From a checkpoint of a small autoregressive pixel model.
Training: cautious_adamw at rate 0.00099, 15400 steps, batches of 128.
Data: trained on pixel-art sprites of 400 made-up characters on tiled backdrops, 98750 training examples, 20.0 epochs.
Rows from block 3 of a small autoregressive pixel model, named by matrix and row number. Rows with one number belong to one neuron. Each number is 128 + 24 x the weight over its row's rms, rounded and kept within 0 to 255. All counts start at 0. Numbers have three digits each.
After each neuron's rows are labels from the 100 images, of 14976, where the neuron reaches its highest value: "strongest on" is what is common among them. Only what is clearly more common there than usual is listed. The data: pixel-art sprites of 400 made-up characters on tiled backdrops. In brackets: how many of the 100, against the usual share in percent.
# fc1: MLP up (model.blocks.3.mlp.fc1.weight, 576x192), inputs 0-95
# fc2: MLP down (model.blocks.3.mlp.fc2.weight, 192x576, transposed), outputs 0-95

fc1.350:134141151140085145120138116075121120079153130089136150111133157110105157122104123129124092182126109165146144042191107126160142126127128110114141121125110132117168150119131106133157158177127139135135157112107099116131175118161124149177106120114106146088137123101113151154123128069139111149
fc2.350:131075143167133122135155144156124149151093130179123123126141049119150067110135125161126110109141137071100092118097153128090150132169132155152109096133125088120103134152132145154112145131122125110122086123158149123128094133133134119091163157144142072146107130114116094120140168153152094123
strongest on: lower left (51 vs 24.6)

fc1.277:164167132137111104149173096140128132136161086126093156116145068094107118143090141111118131152137150119171138143124146136119117161135170094174146108099095078124117152109127122118150119163121101131150108104104119129140110065148094098141114203111117117112117125117139146145108140141105135120
fc2.277:100114122155139122107103106109178092157132139134110132165121110142096067120123172101119099157143154153140077179121171177106124132097135131144121173138134123133113117122104134118182154107100123107100090159092133145128112114180133149129094173117162157140155090172138111110121152116153102093
strongest on: blue (73 vs 8.4)

fc1.495:136149127127124111146153151116118121113152139067127149118132182091107152124121175163133131135151137142121146109161138132153106101132121139140109135108106129113156163183141138112132150124169121126126168118123134111103131138110086117144119151109121120159150148121140156178130150131124128123
fc2.495:133161136110124143117137112098134136123114098119122162131130136146131126088108160115112089104099163145093131102128121121135153120106135153128119129139128082121130127108119167142111171135113140145129092108117145127133062111099121066146148122124125138169169158131138142118099133099154126161
strongest on: brown (34 vs 7.6)

fc1.548:168096108144113119152169120138152111121072095135096154151145112122137102114125129125154138150143140127134147072089106149126101126146141090137126152121120111090119102155190116162126147156170151181080125107118129142145123096144125123136131155091135087124156152123129105101116160106111136139
fc2.548:108124120192103138104101109114129123155134121145107099200157119192120132134127114155146108118091126115161172136145124107113131144128084105145120123140141162102137118082152145122114177169153153086101054139119115132113101118098131084159141126158126096107110147134155096101119192128141107115
strongest on: black (70 vs 8.5); large (66 vs 39.4)

fc1.413:178150127151105142105136088119111129144116115071081138112143124121137097132125114084136106127131147100157132120139110148106114137140171123167166170121085132092110105124139091136116089148164127120139149143142125112174107093133140170131124162084155145122118143115157112140177123136153150102
fc2.413:135096129132129119130127103148147086146090108149118149142154120095125125106158106087135126109132098162101146140168163163114138135183104164113125088105126112143115148100150109102145112079092103103155089143110103174177115130085167123087148158095151136099068118150155102173116109148141093114
strongest on: orange (76 vs 8.3); large (65 vs 39.4)

fc1.128:093070120148110134099141114158163086113163123146101173119126162120123141097136090146119104146158135124138096114135121130124107092130151126155121144096152112143123133098105149128145132116142135134124139116096147160116127153099110115129118104137120118142150132142147147115152162083109114140
fc2.128:103111109092115140153146084165152115202133176157120170121126107100110130122113138074094148126090132150085141150134144147130122107188142167088157115181166147142120130104117136099152117130081124119094102144082149129150152113134125154162118131142143135119166097147107124138116097115177145164
strongest on: black (28 vs 8.5)

fc1.217:122096117118131109143159122119126128068134139110068173120144125084135136168110140162118167131139118113152121139165104128109077107120106125139111101134096119125163143120155073147124173130163110109137098148129112130127113122148126116170098158132076143131152137132120119140156159134136090120
fc2.217:160108109141106148142072130119121134136033152113169132147121103138146137132117168140135120146106140143109144093153068109109136129112149109139147119170175144100105118117152176170123086141118109128131133094107131117143164132116105087115142121122094185125105144149134126158106103154136150121
strongest on: black (25 vs 8.5)

fc1.225:171128098167150132127136154135152120135149095133142188091168130079135117117095130099106100131150178131125162120155163114162097097108120127111108109160124090087135117098155130150136151144077150112128106151117178143135110136111077107116122129097111131128109129127141136132181100119107112171
fc2.225:094156128118098137105103118064080136150133137137102103141127164128137131105136133124130109122097069105083102103164093135161092138092130161147109167119130121121148146148141118127133118141174150168149168111096129112097121126130153143179133127131132144098132129118117117116114097133141132068
strongest on: red (25 vs 8.5)

fc1.240:142165122126104127116131109125126140104112143113093155156139153095113105158104105139116112118146139154148149103177146120190108125176104126132155139117121096110068121119138148116131139136136127113152131120142117147087091150113128145133131138109090107127145143132100099119159159099161116132
fc2.240:124119127108168138138089138089149104058166127147123121099110130157136153121124118117139116127122113066122145119079155136115103128121188144146145148148116172171124121153114082144141134130124142133122147149114142126162195081172186109123099121138124114130108099130128123135122138168122114139
strongest on: large (70 vs 39.4)

fc1.77:154160144119133148110154165110126147112128123087081143076131127127101132111138122149116135134103116093155098125135144100141101154151104089151151131149091127075132138153174104135149152161206181160082152147106085107073157153133084121112133160102120085110167155105115120114152103124121113105
fc2.77:081114147154124072130129146130147100148165149140134122092117113140140111157154111106148177148170135127128098126116098135122150109127093149116129148116148143132133123158126127127125134125090155119148138142138132108149100117143146176125139153114144158118138134155141134137157125151070120126
strongest on: yellow (27 vs 8.5); white (26 vs 8)

fc1.53:159129136130134127132138151148149125139147109138118110096167082107132114146142131138157168114151111079133161110112134145134091089148142091139166106100113130132136132147123136122110095146085122170110180143158137119128105148160132135144129133108100130128110151130128159123134126142104126147
fc2.53:124132136130075117160117132101186157110097137166132124154100168080101141099112141148146165141084140149119160112124117122098139104109112111115128070112139098096158131132115109103154158159091132103133103182100161158098177143163117144108149164134131121087144141135127133118112116144156103143
strongest on: grey (28 vs 8.4)

fc1.227:148130130118113141134151117101125140142107132125116165092156120118108132143070151105117115163115120117179109112106133114119168112129136097136134126100109104097162132165112133134131102152117149124106106127141099129169097097139096139119138135145117152184117144135122158124099118098115086118
fc2.227:153108134107142128154162123107119123093161123095155153127105112106104105152123135132127112111126077182121137123088147166106127178169091093134108094099156104134151109166071146105172201095105171120146083138095141118142083132153097138115139139128144130139140119106106117132146145134079081121
strongest on: teal (33 vs 8.4); green (29 vs 8.4); pink (27 vs 8.7)

fc1.327:152121113131113114102108078136121100145145090117113124167154111161085170149101145150144163140171097130158130125119149124133099093140142080120149135130128078105134157103154146149106180100144082161145125131099161106139127107146107138149123168124140094127118107136107137169149143173143103119
fc2.327:070105162083118099157133099111108119139149164145115096092122111169109121097083198135127119131118093145091144113142172131087119158117101145112127144154151126158101126113119163118151112143100114115137135122120146147105137153130121111120151172132109145127152098164135119143099129096118140106
strongest on: black (52 vs 8.5)

fc1.152:146123107098156120114132173090117139090158123078152152142127102110094107134124140177121152157133107131125116105132132083105124099133152129118127130143149140168133119121150140127144153120117170109178169097142143155148157115118113106142095109129121118143124190105078161121102135163117082154
fc2.152:129147099099127132140118125116177092147114138064124123106119102126121165113121129146104163168095127117109130119138150112091108153105110161116147107108129136193112136117113159157108174139126157127132084104106124187131131119110119144127140127129151072091131145116117130145118072110174126096
strongest on: teal (49 vs 8.4); purple (40 vs 8.4)

fc1.446:108112146147132166180108123112143169138098136113115142115160115067112118119093142121122152117124155125144119134164132119103119080113146114138118131159112116117107113098104138132112081136159132149143196159119098163175136139082124106150133115128125131148154153161137111103104152122098087122
fc2.446:147130126144111127205119118147115063141156128148088129162166165123110109106090140131139168124117143127125129150143176142128103116136057120167110092190127100112128124099094133133117107089077162158092128128133099135116126146141138151112170094110139142093149104176131089181090147095158141131
strongest on: teal (68 vs 8.4)

fc1.566:158102098131161155113160117115179113157111113086121164098149129179125115108164126137115136134146122142166132150101145139136108156098125134154130112131141087158161135142125153136136077115159149123082097118072133120128130124159109087148126111131119128073108188149159099113142101143167097120
fc2.566:137169161124134198102085142139101148158155122121106131112097140164118168106122122142163137081135113124129159148125130142121121160154102129129125135147128192098102129089150146147140112111117121142124145125148171162110083127131141137112146109134112081134137109142163093141152084127084144186
strongest on: lower left (50 vs 24.6)

fc1.211:098107141154113097148156158101107124121113149139103141112118136100111156180158145172115161101141143106137124130137143090135152106153113174173127127144110097154102105192102104138136103110149135127102138138135142130155132127139160140114121149135118138179098122130114117153169118104193075074
fc2.211:155146092157105149115128141163114113124135136083160106111127143159151126107090136134142096120078090129089144115147136139133120177096129098099148114133116111103150113094126144136158134138160157149157145109097110086167076106142152134090149130136151111092113117121203109093075143202105081166
strongest on: purple (31 vs 8.4)

fc1.562:136157111149108101156114143120118155147132150172122154133144155122129155079133126178117136186117088115132132077104106114146136098109131130097086084152156104106155100126146159170143128116118155140110139094127145123150100100086139138144152151088127127148162125100143166142112127104115129187
fc2.562:114126156105087097108136118085175130113160134138156114130144119109119135091122116113080119114115103151138101138136124125127107136117110128126130117149112081142182103148110105105167102146130099143143114077097100124141155159191146113112116083105132126134116113122135136139131176120120120100
strongest on: orange (25 vs 8.3)

fc1.564:148158145091098114092151111105083120134144131132089101098133157102133120116124149141142156107145104119167120109142102111118113100142144113142174139110072186150106124163154079140176118122168111118149117136157143131121149099154116151190080152130150112083144176120095123097155093123149143111
fc2.564:085134105146149153106106110120133155094110086114094157126172127149116113127137111120146108110126118099118158172134096140056076130134121188132109102131155086142160099147138178123106154109110139105141126162124124138114110141143127120150207102131133144119134122124161083129083114134097102116
strongest on: large (87 vs 39.4)

fc1.386:128148113175094101146106144108108126154106135099089130115155114083118123089155090127159113141139104136150172140141143110107128081127176110126136162142105121108097164161097145114147125094124130113104193140097110136141132179133126129136177088123089149148158169143124079129115181111095093133
fc2.386:110109115125157141172131121119098130168099070144090133143135136100156123120137135142132116146118133129096148123107158134109139168108131110107147139143174103133107101122096133068111119093133093132096138155118159154130130110130121155107142116144124133096152099129170087128137129125132135159
strongest on: upper left (52 vs 25); grey (47 vs 8.4)

fc1.18:120081104105112164119143124123155100171130107129082130131143104083127137147098087124161136126141150075125120123082119146135103151157138134133198093121100172110146180094140113162134166133110094139151138152119098110116124116140078139168127135084118120132123117139141108127114121146158136126
fc2.18:194138117135124145154124116163153160153114113153150161127139114146119126137141157089108111137055156159117106105178098103106129122095107116157122119093146099121134112124120141125085107132117138103148157101118127127170156120111172142097099110158132108105134146127151102089104122108130100139
strongest on: teal (27 vs 8.4)

fc1.69:142124134151116122122137112140144136146157124145104116131153161128134130117155102116172117156156128132112155102107151134151100138107101116135130148111161095097087150101160116129118152145142121166131081113118153125097107130084122141114092119118135125135131153119101122102181105126075127113
fc2.69:116136093146175111133131140098124104096090123159161173092146119162104123165052132131104127116087133111179086150159095117073148116146143137129106140087095167172135111148094162152116068140089119121114163125153150143109129132137168116140166142161132136130135127115151141146106123134135115108
strongest on: purple (29 vs 8.4)

fc1.65:106140140128153112129161128143184169094115110118092150110129128153109103083154103091123088125159140129153116139161099115121149122143105143153148163082119121149072142114094113178167120138115122128133139103133164164103129146117142120147120105176099130118139144089144122103134140106123071136
fc2.65:130080139088109151133103130136106116128144142174151097107115136154127158172153149150162138173102138136134152104108158130112126116121137115080154119107141162109114136145117114075124167148124131142093121150136112112105129118162135183095148124098135130133119070151144102110140148097122135143
strongest on: teal (31 vs 8.4)

fc1.527:106105132145119143164140146115109122140168106161128129122166120136134085132138079105112125132118135081097128103129166126172104122130154148120151127137088118111140126132156161113152156139153172139129091150133112093141123157153124123120126127107107173095094140130150100106143121098117139125
fc2.527:150134115151129116136156138108086149091082138145157109139134149100135112080104135153099095163117107127136105100144074124124156117135144135146150147125091117145086141146150167149106097148130115144119199083129173130146127089088108129126139155164139107146140178167123128128120163084141132151
strongest on: grey (34 vs 8.4)

fc1.373:128146114153119104099105118126135180143162117107123130130146146122100142076107157164151144140142074148096147148111141103144127076133123093109115180099109127174138149126118106122197116144133126167117113100101141119148167102145107149122123144122160124146115141074135096145101121128124114120
fc2.373:130121111105127157110163144174139118121158128131155089140095151122136143175130080113135102145140069102134159113130142118139160150155135140117160107131118181069100125118136103113162143135178137092131147129127148163135139091067108166088129113100112084113150136130101134098130121184085102153
strongest on: purple (29 vs 8.4)

fc1.286:155100146147131105123128105118112158129123165162087130122149109129077115076155123153181101128100103114093137135140116124115092122121116099115116130110112159153135157126135107189117146148163146106100113127117173136133171132160109176144132166131119108078110137102121143153157139103092119157
fc2.286:117162127132145148155147154159149160101146093162125080084138192123128165132133114116103116151155157142143117098121136150131134102145115148138147153111120093126142122132140112097136123117116146177117141145140132147109104134132124065089134077107158116169151108164144120126141104149148097096
strongest on: upper left (54 vs 25)

fc1.415:149160160124149137129106115126140096116103141146094157155134106116149153083132142138165150103129152150137123133159128093116142148126095146162129142100145089114190160150154123126109066110129156148097151152125115096169168108097129098133144111108136088147061150090114134103098137092104120166
fc2.415:111105086149093140142175131133092126146156122118162109122121120129104147148085161133107092149116112115122121144111129183103133122131115111123145084156094142119106114115097152120123151113183164123149108118132102166090119128163080154133160144140158152142146096142150082158113156136112135115
strongest on: pink (31 vs 8.7)

fc1.501:147157120156147100161171166111175106057148157146127136127119124134129144078108126122148057146136147137133121089137110084139114150106104089163115138111119146116153181092139115178153111169130137130086106114124103131153126131146122104156114124125154171128148181116117147157148141133145112149
fc2.501:082123164183085152103121124120115134165157162142126082142134117164118118120109129130131160140121123122088141129115122142163151132174166121128116101108099080155133087179144138112138123094163149148163137117128143118143124133134109132141117148145108073105096131088165096089109139136150108144
strongest on: lower left (59 vs 24.6); white (28 vs 8)

fc1.89:135180102094117126110166194098147148136097132145143142099123142100103119139140118156153105123125134098124095114112152107160119112162143117145142145150105139141078112144152127153148093095158150136118143157121158154150130143148131110110117135131116144170155167085177101108148130125117095136
fc2.89:105145124112109087140121124113126107131130110146156143108110156151134141114156190117086089101132149118146103128125151128118192125119114110160082152154139107132113138142111134117099126103111086084136159134100122115174162166096146116115126115152178116085111111143140090121090163105183155091
strongest on: orange (31 vs 8.3); white (26 vs 8)

fc1.355:127131130130119165159121113132125131116155123132119145121142149151091122139141094142115172116097096065072144109091141135146117135146140132124183117149095128134123153147123125138121129123134091136166143165126077145084141134097087123162114089102130114112116145111178119130133138131132126120
fc2.355:142143131162133132130134102136082163132166158148160132096158117178152090124148119116120105135120113103072106130109115151150141094101110123162124133082168164118154105138127180178113120148097109119150180115131122123149177099117096104162120121150112121114098137133141120126156109108114124164
strongest on: pink (26 vs 8.7)

fc1.122:116132157139115140142124138155169128136090110151131114163160162151121138113114120138177109103175108100147160121169077139138116136090145106160129115130134143141171123154096094123139136157138104185101080104119152127112142110147140143133153179155096115103104115105119146168122126114092101168
fc2.122:120154106100124093109153138137133066135156124081137149099118135118158140137111133136112126089111075143094098153172135127126130141131122121121086133127165113185107106163111128111069155114155151130102138127101145148098137143133167130151134150125127121139139111155113127138132154164115160160
strongest on: black (66 vs 8.5)

fc1.106:111096090186108092146149145170146126122114105134114172125107120075140118133146133147114102144121139124111168117091111107133147145191136142156093133146107130123136151124173071137123155175142134161129122103087108149099167138096102091133158136151150095113132174120138156143132110137087091134
fc2.106:120120147106088140137129117096154152132120155150110098147138106154157115126153145152124145104144116171153133122115119135112140156132143137129152138098105113113118098089129185148165094103134092107127126085151115162116131108117149088092115115155077149158133142122137120084096151104139103100
strongest on: black (29 vs 8.5)

fc1.505:124157125144151106108130150123157127101118099122089097135163132134121151138132110116129139078143107132141132130122093130173082094096094126120130121142127095164130164110160150127176156126094131164131129117092115104092142094139109086127122106120097108110140141113103131163097124159083113187
fc2.505:080120142075150110149126140097116105117127113135112082144126147130175159142103151118123114140136091098145146112169176151141132142057107130130099098147158134124155106157095137137127102148142112115077124133083133110095103124123154115153107184131153104149112146161103141115121145107145159147
strongest on: teal (40 vs 8.4); green (35 vs 8.4)

fc1.84:112099127120099121113110109115099104120128120093094174134116107100138130124105098121112144135107129146165110140142126102137132145154149144131171119114131151120075126135115108140117153108146075143146117106146116143109133144096098113149153180118076121170158104131144105122118138154161127133
fc2.84:126112123105160121126136111106164131100132167142122131092087097126135111072093136147136116163116116095110131097146168141101144133097116126120117112110136149109150110144145101118134160172186178067117118128097123088152125114154122131114122171157121095104112135150141110124121182104124132148
strongest on: grey (26 vs 8.4)

fc1.100:132096150120159125097115174138117146106147110130100100154125115113120142084144099176161114147146144111125101079135127090137147151114128154152146122129142152172163129117141125150137121179156141126108136150139150114090102148130128115141154076103096144130117148109126153119125084118116152138
fc2.100:085163124101099132146164104132136095165120147108120107138126110115097159112099154097147134133100188142107168146094126135111119123135131114115069122156149170165124092150116155099149124123151141100166120169082097142128169153176127120145083163123120090122130109137139100126126123118139081115
strongest on: purple (40 vs 8.4)

fc1.447:125155179166120107092120113136148142123136135132133146112123136093128105113142126125141150124102142142159155121136149110170116092132145124167121095118119118153090118079174103163124153122169122172146137115110115109119150154124130116116122103119136137138131157155147080068126127144073141140
fc2.447:122114078112126176155178114111147130146125099137103111147165129131147176148108118147149119134139125115086114126126099130121119123106104099120129170111153154121133083142107115086137134124112157143120133128145166146149123119110140132135129147101123152151115108101090155166101103095179114145
strongest on: orange (27 vs 8.3)

fc1.30:127167139180107125146148128133160101083142124155141155106132105137121132132128138101122143125110153133126136127146082103114116147098146149157143098144102111118077099127138137171118115147128152148116136120186097170132151096134142125127146154131094183124074142107156148171141168148169082157
fc2.30:122106139116129116118114139160114153171128142087104112136133157155128124144140092130152134138124114120145147174128140114132118112118101130123109129059170117118144182127115114130120128096120114152137120143098142123103085142122139149105096095131158123149170131108120063061117094100069146150
strongest on: blue (28 vs 8.4)

fc1.444:137128149130150135147140131122098110146079144126138119124167128121126143130109137127132093179104105094118143129125116159089096156153140153168110133141151133126092101128136098130143171144122102206112140143142093141139112134124133101161125133079067163106163120088163136132096112160152097121
fc2.444:133130107158124103100184114157143094088162106101146098162156144118137104152178152090125125117114122126149114125110113091134137112100144106100170129091090172095142131121151140136150120144126110135108150124133116143124090147123149162147143129181137136104090135117129116090126189117114101115
strongest on: white (33 vs 8)

fc1.247:185150096150139130119163193120141115147145105103124172135143097122126104139107119153184154179141111096140097136162132118126128178146118114143127131150139105096135129111160142142120091148150169154047132130118102144150099126168128138136116132086124104155163193060134118127147153110112095147
fc2.247:082099147155091129105144116120132108121108133153140086137100119117109133099136139076150148149138142138168137139151157098101138079093114121157105105123170092141139115128130107160144141097101136128145128109103163111136123132096123108136165140135177115098083100135109119121131158136176178091
strongest on: blue (33 vs 8.4)

fc1.418:092119142148089118128153125130167152132114134187111096153149164144096115103159131135139139102123081151128144128143101144110141106138112161140109114135125142147085127121092121120165139080111103124155116120139162134103134137108134095135155121152095105156133120141115073122104142118128084120
fc2.418:193135091101144122152158126136136105140137126122127182097123138132167107129124142100121111142162187089139161130131193154132168136115114122114133124113162117118128161109131109126116078148145117108155137110078076138181126145129135161109095129112141143096083112127117131115134092136097186140
strongest on: orange (27 vs 8.3)

fc1.325:126127106139119143136122181101150164168133124123122132104133134130117149120157102132160109120116103119138106140121087126111161137076154114116146100170105117123103138123132127148167095154128146143062141138124140104137076153086110117142116095128122140149145152089106146108088092106122134173
fc2.325:102120178136093129164163138141116078138143157164123120125122114113111103108046108140107119144118159114085140131113126137161121121155110109125118129109163124150102084109138123094111130132136119134154109149139075212140139157127133135124106161112117129109114108164156096120105169135129159147
strongest on: large (71 vs 39.4); teal (30 vs 8.4); green (28 vs 8.4)

fc1.251:155104120169117119125180102132147074119143121126133160130119109126136153119097119145096129104140150108099129108107075070166170133069170138143132119162137115125133091153135141155106124097133146129093159103126098152137162116138110105140118115128098151118083143150118142159141129166190121117
fc2.251:126155105154188161124120121127113090094094150175135153122116150137118119145093124150134160146075102156130101121173102111093170120114167139131120163153078152130087119140121148145151089157156137114118141131180113099129133084136129142152147164115118112088127149132141135150131149133171080120
strongest on: purple (34 vs 8.4)

fc1.184:165111132124114089108119095086134168165122090179107100079106089185089132155169129195156111146132134122127093143095164166126110136166127126146119139114142093133134173118129154164136146154098117149100126120128169130121109137129093104146121165131096111108130123155106106105129122065150132129
fc2.184:099169066096169119152123084140128108129157174128124141162119128111116167139103170119100159182131158154187170142120123147121147074158112145102121110135097129131133079113130089111145163176154123117144102135134097117111102108101183119139142133127147094138149130113127108146123092133108137107
strongest on: orange (44 vs 8.3)

fc1.511:116131141167114083117148120116173135073133108126106133126138110158118101110094089137143106153150079148126155100133105092162113157095165132169159083120126111123096147077133097179132113136151140114132131141108115117156161105172124123125117097143138140150127123106143111120118137129131095179
fc2.511:119153119193148142111152144149111126128168090124156122101095109149113138104151112135166102129129160144126100139114111179116122147151124155082161109106113124139128133119132117124109146121145130126119130099154099172154103111128153109175156163110130140124126115146145134082108157117098124160
strongest on: large (86 vs 39.4)

fc1.522:123164149165117069141158155143158178108116116145141156067106123133114145120127122134150128128145122137133129126147121113122133167114136183123124121146092143113095156135114093111143153109169139142135150091114136134094172127145109158133121154096091112122140156150145095128122097159117079137
fc2.522:171131099112142174093125129142132140114140104089134170142125132105105161093111091128063106135085129155149113163149134096126091133168126072153149115165164127126134129101174124124133134157148152163125121130120092139106161165141116116133120110170139093125125128148136126107109135133158111131
strongest on: lower left (52 vs 24.6)

fc1.544:147136134114084141140145130185088130135130117134138136165109120158116132082110125111114133129143135151106128108177106106129099154144171121111116123085122148173134133107131145138175135130133117165128110140121135122135139128120108135135119153117104148147125148129128089117119138111125155120
fc2.544:063114147099119125140134119060139134123131123089126124079119113086114114142152174131128144151159113110171126148094145091140145134137113177172125153142090118121088139136121115138131109130141141105166098130168083127115117136158131092117129168154152136150149110148134175145156155116141112120
strongest on: upper left (52 vs 25)

fc1.71:145109116118147150143131127110135131140134119136101155132106130135152122146104105144112147120146142108148072133156123118183092094145101146144125179093135104137113121126136146127164099101177147132104109106106158129111120109115104133103116127104104110159131150118101115114091181112117141144
fc2.71:128099105130106142078155118145083120082128140119175119124120073137118094100129163171117124125105118146149150119134149146123139169081134113133082112117145136101127119123145146171144125151108150136104134101110109121164121119142137116170143139150095142132123110101123112124125138136135135123
strongest on: grey (31 vs 8.4)

fc1.124:131114116158116149105132138137084108132121153144095152133153077118138159122082101095127132131090107105078147125109116115165112130184109114112082163126128136118141109121124160132153110174172146137142134151154136118107131102083151110132106151131121130125112179124116116140112155143132100152
fc2.124:126127133104126143146134132158192144086126118129142132128133168163098100072172153128150128143138111120121085105123132124100138140111160136147182134142127112156116135125104114148121119108065106079110145103136129129153167141139140090148133118180123120151158132101146114136163128127122151122
strongest on: upper left (52 vs 25); teal (29 vs 8.4)

fc1.140:162102144145139147117157158112196123166145093146109137125141089108125097138132097085146110128110127091149096119099121140145126159142125144132162103155143089115116119156159160134132073144154158125101102118090133134149087117112127143140129118117094142135143155128148166095145132141112125132
fc2.140:128143102107105100131133122106111105107105169156127086114165113083169149113138114136098127129121172185120178103169150117125138101110111129159106165172120148111143132058130103138165156100111114122136144084159131108130146136079132094130153122133130137126159128160101127140102135098127164097
strongest on: red (28 vs 8.5)

fc1.290:131129147132137107162161078124110103133136130128142186097156083122097166135085105111169145135131144126116142133159131116129155120126128085171157108112110134120137118189110045133157111126133158153160139106112157130094080149176152107111144165126124106109094151099107123109197112150081139126
fc2.290:107141091126149079132152109118154085140086180161090160094096138130123151110154123080100093141123102172081096163137172123070154153084110093107114112128174109138172139138122093094174148109119116101118118132135180112098082156140113104110122154115152150133137087154141164101114107105137132153
strongest on: brown (94 vs 7.6); large (76 vs 39.4)

fc1.380:160089134144121143165123176096157153144135130154130110107155105123124139149143123158154122132113139121139070086123143099137105133145159133110122136137128137083123140137131136158152101139140144152069168174107139100115104125119122101120128074133112186160190145106132154117153181124147114145
fc2.380:113109147133118158135183092113125143143128110154131134167127128126094144102102175104153136136159137163097147141118155124120122110135114107149154137120155095134150089114104100143074135116140165093120113105105075139135194140118162137201149124115127111092133099141109094134109106129150140129
strongest on: purple (50 vs 8.4)

fc1.207:113177096116124123115116160122107167054109124178135117109073092117129156127145145145140114116159167139186143103105129071117089105091119147118171134121086142128116097137113125140132134144134132122132100086098124147149145165127136135119096115108126139141122134158147095090134126146124055157
fc2.207:182122112149098143159096119139132103183148168113159169114127176127124144161137130119096099120138110135118127155124122134114148174121147146076142128094135106122131150167116133134091084106120104130126187202158117158140109165112143113115125145109139121143135119133125148112152128160132120079
strongest on: pink (32 vs 8.7)

fc1.171:131139110143098104156117145118145075142140107172122133108091148133085139095139100139148127119132129118094143139110125087136132127141153130096105155114104084107200135123118159167137132108132148123117151114135110160127128096103104137162168157111134117172124142135156140156142142094116119174
fc2.171:108115135141121113120156163098141111140167147125084154152140147162134151105190153152148136139197134106139115135097166141150119088111147145161147113138128157156116154156112086126164094105117147142117093160136111114133114093134162150081098141146137114176137112121128138130108119168127112105
strongest on: yellow (25 vs 8.5)

fc1.347:139110095088102167117125122095159138129117124130099133095102132093098114105111106155121124140177147105116131085122133098126101177100152122123121107089119112153151139150138111155164128129164093101151179160077117135143115132134095104134135171118125102173123149141136134150142153115140143078
fc2.347:131173124114129094109096140149116182113102168095116128133133115130121132160152135110166118140104140135111136119112144101135132106137130129129131156140167146105122079127121109152125138131120136140117126082110145093158099111128130195161115139161085146126121093124076129086145157157095087163
strongest on: upper left (64 vs 25)

fc1.46:097118114098130121157130104065118096147134159154142126113129100123142184138078148160130098130141168067118102123131120087137130133099166133131182125134128140113126143166098137131137148164179123176095134144154125134093106157115123123104155125108104120126126122108109170107164115126116126118
fc2.46:108113136092129085175130140084138160129126149110141125137097088176130133139144107155128119126123177134122159125121163141105133145161115116097090131101159126130149140122102090114135140103158118139086135134158106098115119179157116106080114108118159077108119148127176151076131145131088122072
strongest on: white (30 vs 8)

fc1.445:121142153133138098106123114121125093142138146148099133129155119116084127094114132111128112116158159123150127086146071124172123147111165137158110120111105092121105139136119125131145096112144095175141174102132118161125145163125087107162132131104118086152132121103175130137164140148168103091
fc2.445:130116134092123181106100112071119117120160124128093101113133139124107115121109118123120185118179135135095104141157106109129104133128137121122122168115070137116155125141112173133151118127185115129155156160115150122090086147129155165145119141128113083183131140094112159094126182118165118083
strongest on: grey (27 vs 8.4)

fc1.485:118136164084108112131104144140097122112121103111112127118135124085128139170104145179122143133172097076091103114171156130127135123157132120102145161134119106130093121109118127135157109125152126147141149151164098181112137095094126185105109165132091106128151111132141116115120152081134135129
fc2.485:187126124121163165114113114091138135145150119125124095130131134155118109139134197116116123153121129148161105145087137131093118089132143128135058107144191145129137116134109136089144111162098131148133142118093133101183124121103098146148150147137142148128141139110115119157118128146125108105
strongest on: orange (26 vs 8.3)